config = dict(
    crop_scale_min=0.8,
    horizontal_flip=True,
    kv_group_size=2,
    positions='relative_bias',
    batch_size=256,
)
Rows from block 4, named by matrix and row number. Each number is 128 + 32 x the weight over its row's rms, rounded and kept within 0 to 255. All counts start at 0. After the name is the row's rms in percent of the matrix's.
# v: attention value (model.blocks.4.attn.v.weight, 128x256), inputs 86-171
v.20 107 [148 167 114 153 149 132 158 173  97 172  57 134 131 168 174  99 162 108  97 160 175 187 131  96 131 126  94 127  96  60 141 153 182 105  88  90 146  77 170  98 166 101 134 162 113  59 115  94 113 161 173  74 138 108 167 149 138 184 111 150 166  56 136 184 139 102 105 123 141  96 113 149 110 106 109 139 141 174  67 126 174 158 146 115 169 143]
v.21 110 [ 46 111 121  96 108 110 110 142 101  98 159 153 130 159  71 126 170  97  94 151 114  93  60 146 122 102 122 115 130 134 163 150 141 192  96 152 150 104 142 158 107 194 126 142 142  89  88  85 108 122 162 146 123 125 112 133 181 128 134  55 140 132 141 161 115 130 153  87 146 140  73  85 162 133 116 114 117  71 130 135 164 130 138 111 140 100]
v.22 108 [ 79 141 117 137 149 106 139 129  87  90 123 146 122  98 141  85 103 178 116  80  96  57 131 129 129  80 167 181 141 177 125 177 147 134  86  83 100 100 182 144  86 189 140 139  88 119 149  75 132 154 155  90 149 144  66 159  91  94 185 144 115 124 118 157 106 102 148 133 117 131 142 186  94 126 113 128 122 171 127  80 128 162 131 119 137 113]
v.23 148 [175 133  78 112 145 156 119 125 138 143  78 157 136 149 148 123 158 126 177 157 173 150 124 100 151 126  95 118  75 133 129  92  67 193 144 139 132 109  83  85  93 117 148 141 142  89  99 148 143 140 142 152 140 140  30 171 106 101  80 198 124  94 131 158 136 138 124  83 102 148 116 135  87  94 140 149 131  78 125  91 128 139 135 158 135 188]
v.24 127 [161  64 112 110 135 118 130 103 142 108 143 138 136  97 130  99  97 137 160 120 101 129 137 146 143 135  88 123  95 144 169 127 129 137 141 151 144  90 102 103 104 160 126 108 129 132 121 127  66 171 135  83  76 136  76 122 176 124 138 137  84 170 179 150 151 131 177 102 129  67 134 151 119 162 100 135 150 144 180  93 138 154 130 152 124 144]
v.25 116 [116 114 135 113 145 167  77 154  55 117 118 149  83  94  80 148  88 114  99 169 124 165  66 100 130 164  82 123 124 140 122 145  88 106  72 142 112 133  92 182 105 109 162 145 137 220  99 141 118  80 104 186  94 172 139  71 129 116 161 133 164  93  85 154 113 114 165 133 149 193 102 163 130 104  83 122 145  85 173 180 116 102  95 124 140 104]
v.26 097 [105  95 175 155 160 107 171 135 135 138 166 128 164  86  96 144 106 166  85  92 105 129 193 127 153 100 150 179 168 138 158 169 184  83 109 128 136 144 124  99 160 132 114 134 127  99 161  63  74  78 110 120 112  86 189 138 141 131 224 105 115 164 127 129  69 129  85 182 104 143 109 134 146 199 161 139 117 134 123 106 184 187  91 104 105  90]
v.27 109 [139  63 116 102 143  83 104 109 143 120 120  66 119 114  84  93 133 134 155 130  62 125  79  92 104 181 141 123  97 180 134 146 155 150  99 172 117 123 153 135  34 158 140  89 105 169  67 132 119 144 184 156 124 138 141 155 133 158 110 105 141 150 131 166 147 106 182 115 132 118  66 165 143 151 109 129 138 163  87 172  71 167 150 113 104 146]
v.28 114 [170 138 118 137 133 123 113 160 122 146  86  86 122 103  94 126 112 109 180  62 113 110 166 137 160 171 116  74  86  72 128 103 102 138 132 182 102 108 124 127 159 120 143  89 135 129  96 134 157 178 135 148 127  86  75 132 146 162  59 199 106 109 169 189 162 114 153 151 178  77 119 156  87  82 120 168 102 192 198 184  91 125 166  86 169 125]
v.29 105 [ 65 158  71 176 147 114  55 173 129 133  81  85 106 156 135 132 125 104 139 111 181 120  91  97 133 169  98 139  89 171 115 119 104 124 103 168 114 140  62 133  89 129  88  93  81  94  87 126 211 146 119 134  80 155 114 130 112 166 124 149  90 129 143 122 188 117  91 159 126 146 130 197 149 111  90 160 176  62 135 159  84 117 103 134 132 143]
v.30 103 [113 114  92 170  78 128 120  95 131 144 127 130 124 123 165  80  77 149  96 122 122 149 133  89 111 102  86 178 140  48 129  94 155  88 124 160  83 104 187 139 147 159 190 120 255 164 117 123 150 152 114 203 148 114 126 178 124 166  74  98 152 123 152  89 146 153 125 159 129 126 197  99 131 152 194 110  70 174 154 128 150 121 146 105  91 120]
v.31 125 [122 149  99 169 139 146 154 144 101 156 124 161  76 151 144 138 115 143 108 148 163 182 100 107 110  78 119 150 116 153 136 171  88 180 169 152 167 151 138  87 118 109 134 168 111 117 120 157 133 114 119 120 137 203  96 110 101 101 135 100 157  79  91 108 134 132 129 121  45 194 108  95 111  85 128 146 126  41  81 109 146 139 132 169  98 177]
v.32 079 [120 156  77 123  89  67 142  98 144 135 172 138 172 132 166  72 127 103 109 120  82 128 112 105 140 145 111 160  99 192 123  94 126  92 187  83  92 145 111 102 165 134 105 100 110 149 100  61 149 132 148 152 141 139 105 118  83 135 190 134 117 179 172 148 139  17 107 169 199  76 193 117 175 159 104 183 161 148  77 104 112 108  70  97 106 127]
v.33 091 [156 121 184 114 172 165 176  77 123 109 136 158 123 131 167 118 132 152  96 179 132  98 170 203 166 126  79  29 174 123 172 110 155 131 132 124 107 194 100 119 112 101 108 113 123 128 151 155 113 121 160  73  85  73 108 135 139  83 203  97  88 153 186  75 139 118 114 151 221 113 123 136 112 125  90 135 146 115 145 140 123  82 140 167 132 125]
v.34 081 [ 84 166 168 146 114  97 145 159 139 126 192  95 135 193  95 154 125 104 144 121 170 132 147  87  97 137 108 135  81  96 153 112 132 117 162 159 163 147 120 105 113 142 150 146 131  79  97 124  75  58 112 123 175 126 198  99 117 148 116 202 165 111 187 114 184  93 158  87 115 167 129 147 143 161  90  92 120 177 164 151 146 193 141 125 164 101]
v.35 080 [ 55 119 154 115 144  96 174 170 131  97 133 109 160 116 133 164  76 127 110  84 136 163 145  71 127 166  99  97 119 116 120 106 129 147 138  81 117 132 133 147 121 106 147 164 149 159 129  95 135 157 106  91 151 166 122  86 168  94 132  76 159 194 141 171 157 118 100 166 123 103 152 124 125 118  48 113 108 120  88 124  95  99 119 147 177  86]
v.36 075 [149  60 132 122 166  98 139  45 174 111 128 119 112 146 149 160 122 125 132  79 117 114 176  61 152 166  96 106 139 139 103 156 110 168 156 143  93 165 137 121 123 158 149 165  87 127 148 121  68  97 137  97 172 133 137 108 151 131 144 140 145 114 133 135 169  79 128 141  88 145 148 128 136 164 137 109  61 144 137 149 128 146 118 115 143  48]
v.37 089 [106 186 157  90 123 133 153 111  91 118  99 181 203 108 164 102 134 108 118 159 139 183 132 165  98 105  98 179  65  60 167  97  85 178 118 142 127 178 116 129 141 148 117 155 107 154 179 157 156  77 102 173 108 159  99  85 101 182 133 121  92 168  98 101 155 152 119 120 108 159 148  83 130 121 120 156 140 156  65 186 147 113 164  99 156 143]
v.38 076 [145  66 132  93 156 141 166 136  88 160 166 121 103 190  44 120 160 179 129  82  78  63 108 107 110 107 124 120 116 190 153 112 152 142  71 154 135 120 113 181 100 166 155 108 167 108 146 126 119 129 164 118  76 107 162 156 133 223  98 108 113 122 141 180  84 100 154 178 147 156 134 147 115 143 118 105 125 148 161 133 171 169 160 120 102 115]
v.39 084 [ 81  80  78 100 150 176  97 164  99  73 131 137 113 160 130 121 141 104 118 186  97 212  57 137 125 143  40 175 142  99  97 142 112 163 128 105 109 142 179 163 130 158 145  82 171 122 124 122 117 137 172 149 168 161 117 115  59 157 154 124 134  76 145 136 110  91 106 121  78 192 144  83 174  97 164  76 123  79 176 132 128 142 144 156 201 139]
v.40 078 [ 88  95 166  98  96 152 101 125 147  97 137 157 121  92 136 141 103  72 160 146 154  94 179 101 137 126 139 154 154  60 131 113 165  91 171 125  86 132  97 168  98 156 122  82 110 162 121 108 136  94 115 131 132 131 161 124 181 148 119 185 112 161 159 159 138 137 108 132 148 163 109  89  90 157 128  90 151 173 123  56  69 117 100 112 117 122]
v.41 085 [116 101 116  73 150 108 133 101 137 145 168 161  53 155 150  88 129 119 130 116 106 113  80 156 123 143 144 133 124 118  90 123 120 136  99 101 114  96 154 123 157  81 113 170  92  96  74  92 127  95 122  86 180 194 114 139 123 116  82 147 181 120 108 155 127 101  86 150 119  81 119 141 172 113 155 162 112 147 130 109 150 135 117 108 164 138]
v.42 092 [133 144 143  92 166 146 136 113 111 142 101 141 157 143  95 122 112 132 150 115 148 108 117  97 123 148 138 112 171 127 120 194 114 127  29 106 154 114 122 141 144 164 196  90 113 100 120 168 135 133 148 127 153 132 187 141 171 100 156 114 144 104  76 189 138 138 152 105 130 142 124 103  91 157 185 164 109 153  81 134 162 111 143  97 159 102]
v.43 088 [122 104 110 108 115 164 136  74 157  81 167 103  95 181  71 109 135 104 151 109 153  98 126  85 196 114  91  68 137 120 162  97 140 168 100  99 154 117 168  46  98 143  90 120 171 112 140 130 109 112 161 152 165  70 177  95  93 119 111 189 148  82  55 153  82 111 210 106 140 103  88 155 155 124  93 145 114  90  98 131 149 173 122 156 113 118]
v.44 085 [162  86 162 103 101 118 143  64 126 125  81  87 160 177 129 144 107 118 113 140 121 111 169  98 110  77 102 138  84 143 115 132 116 190 141 157 134 188 159 133  76 137  95 120 146 152 103 137 111 130 119 143 138 180  70 190 104 147  94 186 158 123 155 102 122  97 140 105 117 129 146 118 138  75 175  93 159   8 156 130 118  91 112 147 100  99]
v.45 078 [ 69 161 104 127  92  74 124  68 130  77 134 114 149 116 118 116 140 130 142  99  61 149 138 150  97 112 126  96 109 147 164  71 118 194 162  97 160 139 157 129 160 134 122 109  77 136  92 123 182 113 109 142  94 153 103 163 135 192  77 116 117 124 113  93 147 162  73 124 145  46 139  78 176  79 133 200 128 158  74 133 155 126 140 120 128 115]
v.46 085 [126 153 184 159 147 152 148  90 180 191 122 175 181 157 150  96 133 135  93 140  54  83 125  90  68 179 138 117  85 126 146  62  87 110  99 108  71 109  79 105  90 132 161 114 100 105  96  99 105 162 140 131 148 117  41 101 127  76 159 134  98 145 173  66 120  73 145  86 164 145  94 142 118 158 167 151 159 106 138 183  98 122 153 121 144 148]
v.47 090 [130 180 135 139 114 148 116 104 115 144 164 206 175 152 104 146 164  63 119 131 130 141  65 132 131 144 131 153 150 151 171 153 153 143 105 106  90 141 124 165 137 153 175 120 109 104  51 141 142 101 171 103 116 117 110 119 126 127 146 126 220 113 109 182 149  81 165 137  99 199  97 103  86  79 138 120  78 102  69 140 136 124 121 123 104 103]
v.48 076 [ 23 149 107 125  92 119 163  74 134 116 190  78 168 112  87  80 155 214  82 122 144 104 131 121 126 125 192 174 155 118  99  99 129 187  54 166 163 121 138 132 164 116  93  76  94 155 156 122 171 160 141 162 117 143 104 165 124 152  91  28 172 110 137 127 146 167  95 157 160 129  66 124 151 108 116 119 143  80 130 115 120 140 152 115 155 137]
v.49 088 [136 168  90 114 151 149 136 157 115  60 145 161 164 174  56 126 113 157 157 105 159 142 111 119 106 125 161 158  93 187  89 126 116  98 162 126 133 106 130 142 124 184 121 106 155 144  94  98 183  65  82 133  85 183 170 146 142 113 140 110 158  83 100 132 117 135 139  70 152 179 152  92 129 144  99  89  92 105  55 187 117 156  98  97 126 111]
v.50 081 [197 109 148 110 124  97  94 126 151 101 123 135 123 152 167 126 122 142 153  82 120  80 109 133 131 164  99  95 121 113  92  91 148 168 106  94 101 164  81 139 171 153 165 152  97 150 104 162 137 108  95 137 111 134 147 204  93 124 150  74 183  99 177 187 143 161 108 176 118  70 195 114 170 102 115  83 108 136 147 173 152 104  87 139 197 106]
v.51 084 [154 101  72  69 134 131 136 136 160 133 100 120 125 185 113 132 167 106 147 151 138 133 159 144 107  92 108 115 132  65 120 149 149 141 150 158 192 133 122  83 140 133 117  32 161 129 138 154 137 170 142 189  63 124 118  69  97 106 185  99 197 154  58 134 129  90 123 154 119 109  93  93  77 143 171 136 145 136 207 167 146 150 102 151 105  66]
v.52 085 [103 175 158 108  47 129  82  82 114 117 129 137 144 150 151 164 120 103 129 171 164  97 146 163 141 174 132  51  86 137 108 106 205 157 192 104 137 178 108  97 146  95  48 123 123 189 127 152 148 152 163 123 151 164 128 187  88 107 114 125 107  82 106 125 106 138 198 111 174 155 160 115 167  75 137 175 147 122 152  99  38  33 124 136 121  93]
v.53 081 [ 98 131 158 192 174 121  91  96 120 171 130 153 155 187 145 170 124 133 113  85  99  90  93 131 143 104 120  95 150 121 159 115 162 160 181 126 104 108  81 148 130 128 149 174 119 113 125 195 151 144 110  91 167 104 127 202 125 121 177  63 111 170 101  97 129 171 106 160  66 128  95 119  74 111 133 164 203  84 103 121 168 106 104 205  62 148]
v.54 091 [ 61 135 122 186 136 152 138 148 166 121  85  92 113 179 132  75 103 109  76  91 116  91 124 145 201  85 120 169 165 110  77  46 114  62 122 132  95 158 163 111 134 115  90 135 119 173 203 124 108 148 101 140 171 135  45 179  81 115 149 127  91 127 147  96 148 103  53 155 100 149 145 163 134 157 120 134 153 102 165 123  83 117 106 170 108 170]
v.55 090 [108  20 140 141 125 112  79 133  75 152 142 123 133 177 141 175 159 101 161  62 119 105 189  99 200 117 121 166 106 122  63 138 104 128 182 131 149 137 101 124  93 113 195  46 117 145 113 119 127  93 146 120 116 158  74  98  90  97  85 129 114 143 111  89 125 126 172 147 144 110 166 129 127 144 119 100  95 149 206 142 149 158 158 114 105 146]
v.56 080 [129 133 139 165 109 103 125  74  80  82 172 132  79 143 115 139 123  81  95 138 108 140 155 106 101 124  92  76 174  96 147 147 161 114 187 112 114 145 147 126  67 212  94 154 151 137  95 144 109  95 132 114 148 196 164 194 137 155 131 118 147  66 137  99 121 165 139 128 106 110 107  84 154 137 101 141 167  90 110 130 118 103 133 109  92  58]
v.57 080 [130 145 122 141 124 133 123 121 103 131 153 134 128  54 124 132  97 138 140 137 145 110 103  86  94  66 130 177 113 168 139  91 104 147 143 147  97  97  93  92  74 121 144 154 139 132  67 141 118 131 132 178  37 101  53 111 183 167 100 103 129 167 148 170 124 126 128 182  24 153 177 195  98 145 105 112 140 131 158 133 139 117 115 123 164 120]
v.58 098 [113  99 138 125 152 106 110 112 190  84 134 154 151 107 109 121  88 155 176  56  58  78 157 155 133 149 128 127 136 169 120 126 138 112 160 135 148 132 128 140 125 155  83 121 113 180 143 152 177 150  95  93 100  71  68 103 100 173 172 167  71 180 143 108 121 124 143 125 180 107 154 114  96 142 132 184 179 193 211  71 138  98 163 115 103 129]
v.59 079 [109 103 159 129 136 186 176 191  71 133 164 136  54 159  93 114  76 130 103 141  64 170  89 183 110  80 156  96 116 114 126 148 140 103 112 129 108 146  97 123 100 155  45 122 112 123 109 125 109 145 208 109 128 185 160 125 127 144 133 150 132 178 139 134  92 164  98 138 173  84 135 166 149  93 160 144 143 123 146  77 114 106  75  91 103 162]
v.60 090 [115 116  95  77  92  65  92 155  64 103 159 123 120 120 112  70 130 148 117 110 132 147  88  99 115 139 182 174 100 115 120 141 155 168 107 161 104 237  99 140 151 140 166 186 108 142 132 150 101  93  91 154 109 140 184 126 145 134 139 102 111  77 117 151 130 145 114 115 123 171  81  48 102  67 102 114 116 145  96 209  94 219 148 132 150 100]
v.61 079 [162 163  96 149 155 188 153 138 125 122 131 166 118 127 144  45  75 129 125 130 136 125 123 161  75 141 102  98 105 150  96 110 115  76 111 145 123 133  74 171 130 119 150 100 120 101  85 128 148 165 102 120 204 179 127 155 114 161 111 139 163 120  78 179 144 175  95  95 151 139 183 149 148  52 141 123 152 158 156 109 135 114 136  86 165 140]
v.62 089 [178 135 151 168 115  89  56 146 100 141 135 149  89 124 182 156 198 104 150 105  91 152  80 131 157 114 148 131 121 114  91 173 105 125 136 151  70 149 153 155 114  89 124 144 117 133 106 146 149 161 131 148 137 122  99 186  84 183  98  87  87 114 143 152 150 109 120 168 123 138 112 150 104 155 163 158 104 255  83 116  74  56 131 108  67 114]
v.63 085 [166 116 168 149  12 120 110 131 124  95 140 142 160 104  63 114 116 182 140 147 164  96 126 164  90 131 147 118 149  84 137  87  96 102 190 124 134 143 164 127 101 106  80 105 137 172 174 139 180 130 155 166 179  89  58 110  84 155  93 136  86 158 175 168 167 136 111 182 167 132 151 129 163 156 120 110  94 174 168 151 141 106  96  67 175 140]
v.64 094 [ 95  91 141  71 113 103 132  95 121 131 131  63 106  88 114 119 110 135  92 137  97 131  89 152 134 185 173  99 201 135 156 107 180 136  82 126 139 143 140 217  98 203 130  93 159 115  93 142  85 110 122 148 144 103 149 123 179 103 172  74 146 127 121  99 137  97 115 169 146 142 123 119 148 107  76  97 158 161 165 129  89 117 169 118 104 119]
v.65 090 [ 72 135 117 118 177  98 156 168 214 151 108 168 109  94 178 104  48  84 120 115 102 113 135 145 137  73 179 124 111  99 150 140  93  50 150 134 139 105 158 100 137 177 146 211 108 155 131 139 122 100 146 162 115 125 159  97  76 144 117 153 169 146  79 128 125  46 172 175  89 167 167 112 149 150 130  91 113 121 113  69 137 167 129 121 169 103]
v.66 090 [ 91 196 128 135  94 160  82 176 126 155 125  78 110 114  87  61  81 120 162 170 138 149 137 178 112 142 109  86 167  97 137 178 115 122 124  80 102 133 120 200 178  84 134 163  88 116 187 107 125  86  97  78 135 140 159 113 113 124 131 104  98 146  96 168 110  88 144 147 129 113 129  82 137 103 195 159 182 115 161  95  94 202 155 119 108 113]
v.67 105 [135 155 126 120 101 116 106 118  91 158 159 235  81  96 137 130 200  98 128 151 141 158  69 119  99 114 118 182 117 111 117  87 104 222 125 111 126  78 149 140  68 107 140 188 124  79 107 135  77 138 140 144 164  97 104  78 150  85 130 128 158 146 131 145 130 180 139 125  85 163 136 122 141 118 113 138 129 141  69 109 166 146 151 177 171 154]
v.68 095 [ 95 122 137  97 133 115 122 177 114  86 170 146  66 104 119 148 127 153 155 100 131  77  85 161 161 121 162 141 173 120  84 108 145 155 144 123 116  92 139 148 107 128 106 148 122 162 140 145  86 137  88 103 129  68 166  76 155 119 179  89 116 156  97 143  93 156 182 137 164 127 145 118 120 142 105 102 114 143 123 144 116 102 120  88  89  98]
v.69 107 [169 100 113 118 125 136 135  96 174 159 102 108 111 124 121 142 113 123 181  86 151 128 190 110 139 117 107 143 126  86 143 112  85 164 101 148  92  76 192 102 130 177 127  91  93 139  62 131 108 155 156 101 178 134  94 142  59 113 120 190  92 116 137 166 128  76 154 156 157  57 181 163  85 103 148 113 142 168 182 104 176 180 138 118 162 118]
v.70 091 [ 91 145 117 117 168 148 113  88 116 148 134 119 111  82 142  62 126 119 122 170 125 103 155  60 125 144  94  85 132 149 156 146 130 179 109 122  98 140 196 163 105 116 148 134 184 140 133 106 123 198 148 142 129 138  81 143  70 135  90 148  73 190 101 132 154 151  86 146  83 147 101 118 122 135 126 121 120 156 126 115  79 169  84 141 140  82]
v.71 102 [116 151 126 125 183 121 103 147 169 123 123 111 114 139  76 142 132 126 164  59 143 106  92  94 119 225 151 114 127 169 165 150  74 163 116 117 147  97 125 168  86  62 143  94  86 132  92 112 131 112 149 126 120 184 140 103 115 114 143 128 182 148  61 153 139 120 138 137 142  71  83 186 179  91  92 146 194 158 176 132 111 117 142 114 160  76]
v.72 093 [175  77 108 110 118  94  89 121 125 124 115 107 141  87 148 170 159 149 165 166 122 181  84 150 131 177 132 112 105  74 121 124  96 147 127 120 121 111 106 182 115 123 190 135 154 148  30 178 102 124 112 119 137  85 127  87 166 163 107 131 126 129 161 187 127 153 113 103 109 164 123 144 136 176 120 136 117  91 119 140 167 151 160 148 104 154]
v.73 105 [176 129 129 146  80  80 148  99 120 165  93 134 165 130  98 150 182 102 147 165 176 114 195 129  63 148 152  87 108  86 147 130 119  86 102 156 111 123 163 117 146 106 125 107 124  91 140 122 136 111 172 143 186 120 199  98 135 154  89 159 160 145 137 130 168 124 134 112 144 132 130  84 113 108 152 109 108 157 122 182 139 101 132 118  98 114]
v.74 109 [ 93 129 110 125 140 167 108 106 103 184  81 177  88 189 155 176 111  95 143 161 150 187  83 129 143 129 111 158 124 143 137 135  95 168 204 149 150 136  93 116 117 121 156 121 102 154  97 109 162 116 119 145 164 147 129  91  93  55 180 117 132 116  36 102 120 112 123  89  77 195 127  84 175 114 120  89  98  46 102 158 147 177 135 216 125 126]
v.75 089 [134 131 178  52 107  80 130 145  73 137 125 154 156  86 152  94 160 153 125 124 163 144  48  79 111 161 159 132 175 150 156 171  92 152 127 117 103 149 113 121 135 117 140 145 110 140 167 159 127 133 127 157 156 143 128 123 210 159 119 121 150  47 117 127 108  59 109 113  91 148 134 162  63 112 126 132  90  83 111 170 106 172 118 164 139  84]
v.76 102 [180 125 152 105 109 159 121 119 152 109 115  79 186  94  64  88 121 138 142  69 118  88 149 181  93 155 115 108 119 123  81 128 133 182 159 142  64 161 192 113  83 118 104 144 106 160 142 149 104 139 172 201 147 112 137 122 134 157 100  84 126 144 171 105 186 127 163 158 136 156 110 142 156  71 122 141 165 133 171 119  66 165 200 122 131 102]
v.77 108 [164 145  92 132 102  53 210 125 181 113 149 128 131 107 193  99 168 105 197 109 140 150 135 125 133 140  99 152 101  86 149 128 111 153 124  86 133 113 191  80 127 135 102 148 111 118 116 160  94 116  98 110 172  97  72  92 164 156 100 110 115 130 147 152 168  96 157 101 150  39 142 114 118 152 145 151 117 154 160  47 164 136 148 147 117  71]
v.78 097 [140  99 135 140 138 136 152 123 119  81 137 147 142  93 149 134 122 139 102 121 135 153 141 110 202 116  90 143 162 135 133 128 199 134  94  70 168  87 125  84 127 114  78 148 157 118 141 142 150 120 115 119 167 107 143 102  93  35 118  78 198 124 124 124 160 140 125  26 148 150  88  99 179 147 103  85  94  88 126 122 173 144 147 117 132 171]
v.79 101 [152 121 180 142 194 145 144 130  91 118 143 147 204 119 105 113  64  88 169 124  37 128 148 121 116 139  90 113 171 153 142 101 188 127  93  84 156 121 129 123 115 113 130 113 102 176 171 130  58 135 133 162  68 169 129 147 133  87 173 158 114 127 126 139 138 113 114 150 141  67  95 168 140 147 142 106 139 147 174 122 129 157 136 130 144 143]
v.80 090 [111 153 146  41  96 118  90 115 146  80 171 154 156 142  94 130 151 187 117 131 159 112 123 123  96 148 186 100 145 162 160 159  97 145  99 175 156 142  38 171  67 126 175 125 131 128 118  55 143 155 139 131 146 180 109 151 190  58 150 142 103  66 116 139 143 197 167  43  81  98 115 106 141 121 166 107  90  89  61 122 148 136 108 140 103 125]
v.81 086 [134 171 111 169 118 148 150 119 163 156  65 121  66 160 117 162  93 151 119  95 117 223 106  84 154  96 175 140 105  89 230 151 234  78 128 128 110 131 143  67 131  92 121 130 117 102 175 142 124  86 175 120 143 105 184 105 115 189 129 122 144 116  86 155 160 130 173 196  94  94  79 158  90  85 144  88  98  68 134 140 191 113 159 103 153 178]
v.82 105 [149  48 191 166 116  96 164 107 169 122 157 120 209  91 119 122 102 149 148  91 146  87 173 120  95 109 105 144 147 122 113 108 133 132 179 129 130 157  72 142 119 107 184 159 110 114 134  94 116 175 122 156 112  80 140 123 135 161  99 134 117 165 144  84 164 150  74 161 164 138 160 122 152 140 164 119 112 156 142  76 116 119 169 104  91 135]
v.83 094 [170 151 162 134 119 107 143 135 157 114 155 116 132 173 140 153 110 110 131 149 165 165 104 102 112 130 170 103  85  71 141 133 103 114 104 143  85 102 101 129 149 122 126 182  80 123  77 169 117 180 106 102 170 109 106  95 129 194  61 118 132 156 145 187 124 176  53 175 127 138 148 147  94 154 144 151 145 176 198 153 150  71 132 146 176 149]
v.84 096 [ 96 153 178 160 133  74 123 120 107 148 178  88 141 199  75 129 144 122  82 137 175  92 103 177 126  94 184 158 161 106 153 123 192  84 133 121  85 153 130 121 136 133 165 116 170 142  94 135  80 130  98 109 109 122 142 134 140 255 119  83  97 126 172 114 137 114 108 136 177 127  91 144 157  93 136 147 112 202 111 125 119 135 145  70 133  91]
v.85 100 [ 60  33 142 124 172  99 104 117  74 116 204  99 131 130 129 146  85 134  89 110  75  74 106  99 161 103 164 147 145 199 160 203 118 128 142 136 127 137 190 157 112 188 152 144  80  32 119  87  83 141 185 117 137 123 162 155 129 126 206  94 149 200  64  79  96 118 114 115 133  89 107 109 135 152 136 147 143 127  76 185 152 112 161 104 110  58]
v.86 105 [155 110 122 118  93 110 113  84 120 100 114 140 141 127 163 114  88  88 138 158 136 147 129 140 155 165 113  90 160 112 123 143 115 109 151 207 101  63 151 136 175 141 145 132 155  68 120 136 108 105 184 178 100  95 160 115 175 128  78 171 103 160 155 183  84 109 203 136 146  81 103 120  94 150 130 183  92 181 186 149 110 143 165  81  81 103]
v.87 100 [ 97 123  98  96 161 153 104 129 112 101  86 128 125 132 142 105 141 124 177  90  97  98 141 164 175 186 122 127 120 123 107 106 109 102 130 105 128  96 117 116 144 144 138 108  83 190 118  92 120 141 113 100  63  73  56 148 101 143 183 134  91 129 112 124  95  91 111 135 123 126 144 210 107 116 114 157 145 138 148 110 109  80 109 113 151 139]
v.88 098 [104 103 175 102 150 132  52 116  97 156  80 135  69 145  64 156 107  71 123 106 116 168 165 126 180 133 130 138  96  74 155 122  62 112  94 131 144  96 102 174 140 152  95 112 119 171  84  53 133 205 137 150 118 141 145 108 104  79 119 172 142  86 131 134 109 148 123 188 136 158  89 155 139 140  99 105 182 131 130  73 129 149 133 129 161 113]
v.89 099 [155 140 140 123  42  95  77  61  96 137 148  98 155 122 188 123 176 116 128 175 151 142 121 110  96 115 132 191 171  76 138 144 130 161 167  95  54 163 181 161  91 158 134 149 120  91 109  99 104 100 148 182 160 138 126 155 190 175 115 106 137 166 157 107 117 127 119 114 153 170  93 118 157 114 138 121 144 123 140 153 129 107 150 132 133  81]
v.90 105 [194  64 134 119 142 146 128 133 137 124 132 119 121  97 126  64 118 143 153 102 123 108 118  87 115 156 113 112 100 117 130 109 191 127 132 142 110  90 109 197 173 162 121  95 156 132 144 185 173 150 112 117 153  95  84 144 173 158  75 125 124  92 159 195 136 132 148 138 199  97  76 166  89 114 104 193 129 131 130 174 147 157 147 162 121 164]
v.91 101 [ 99 104 128 135 160 152  95 141 130 120 113 103 127 109  73 182 115  88 151  78  47  83  97 146 138 121 144 137  95 153  90  81 117 126 146 166 133 121 105 139 122 150 130  82 142 130  98 185 161 176 146 177 149 106  41 150 146 137 164 163 169 174 156 163 156  93  89  95 114 120 132 135 160 122 125 177  98 144 151 112  69 153  93 115 177 199]
v.92 088 [125 110 175 132 116 126 152 136  92 126 153  86 135 137 119 177 153 130  87 121 161 110  89 128  97  96  90 201 168 161  77 114 115 103  85 106  69 154 132 165 195 134 166 120 154 106 166 119 166 106 193 154 194 112 174 141  95 138 116 130 131  73 111 120 115 108 110 125 143 169 171 121 147 116  69 125 158 150  98 133 177 124 100 164  84 193]
v.93 091 [172  90 107  96 124 147 156 170 112  90 129 122 162 170 119 120 181 110 214 145 147  94 137  88 105 150 153 123 128 166 132  97 167 131 148 153 129  96  95 136 101 157 130  60 144  95  67 142 110 101 146 132 102 120 203 173  95  40 214 152 124 155 135  76 118 160 117 104 114 138 110  98 125 126 116 117 123  85 133  99 136 202 140  96 143 135]
v.94 089 [ 81 190  89 107 111 117  76 169 178 113 203 121 134 140 178 110 128  96 125 124 122 159 121  80 146 146 158 135 129 100 118 119  88 171 118 168 139 145 158  98 151  93 125  75 139 169 143 158 102 107  90 136 129 114  97 189 118 149 131 143 113 118 171  86 120 120  88  81 100 145 175 146 112 131 125 117  44 117 127 153  37 172 144 140 145 164]
v.95 093 [ 98 138 125 114 139 129 130 114 116 124 163 140  89 115 104 114 179  75  90 180 149 177  96  94 127 127 190 110 130 108 133  75 168 103 115 184 186 160  84 121 130 106  60 138 117 162 143 126 185 156 120 115 120 137 145 153 128 147 118  63 144  92 141 113  87 165 108 107 178 187 127 163 131 188  81 142  80  69 100 114 129 179 137 198 160 132]
v.96 100 [169  91 148 127 159 121 157 109  88 120 173 131 104 138 125  93 119 126 142 188 122 100 142 146 116 159 129 141 176 135 144  92 139 158 150  62 118 121 155 111 136 181 109 146 124  84 123 134  61 102 174 159  86 164 106 224 183 113 155 170 194 112  80 160  98 105 138  69 103  90 137 136 147 151 104 190 187  86 140  79 117  73 104 139 152 118]
v.97 105 [115 123  68 116 120 119 170 103 195 171 109 114 120 176 161  71  95  97 124 125 111  95 142 159 140 136 191 159 155 132 117  88 192 172 131 143 185 117 175 116 149 150 114 123 185 123 113  89 108 154 168 101 168 157 173 148 107 118 124 167 159 137 130 110 117  85 121 101  83  88 136 133 122 130 149 110 139 131 124 121 116 116 119 112 168  88]
v.98 101 [158 126 136 195 183 140 160 107  61 175 141 115 116 132 115  92 194 118 163 150 117 164 124 135 123 136 133 108 124 104 186 122 165 148 127 148 116 118  67 149 124 130 135 111 143  99 139 130 126  68 128  94 119 110 159  91 151 154 111 168 174  93 140 203 133 112 135 165  95 156 126 177 123 148 167  78 120 169 164 109 121 202  98  93 156 120]
v.99 105 [184 132 157 146 143 120  95 118 115 143 199 147 152  74 107 131 109  71  83 144 111 133 150 161 159 128 117 168 143  96 115 137 169 124 101 104 123 124  50 148 129 130  61 123  83 156  88 138  88 145 148  90  89 112 162 130  87 176 136 117 149 154 136 180 106 103 119 157 190 116 133 142 141  40 116 151 120 172 204  59 128 120 136 156 101  60]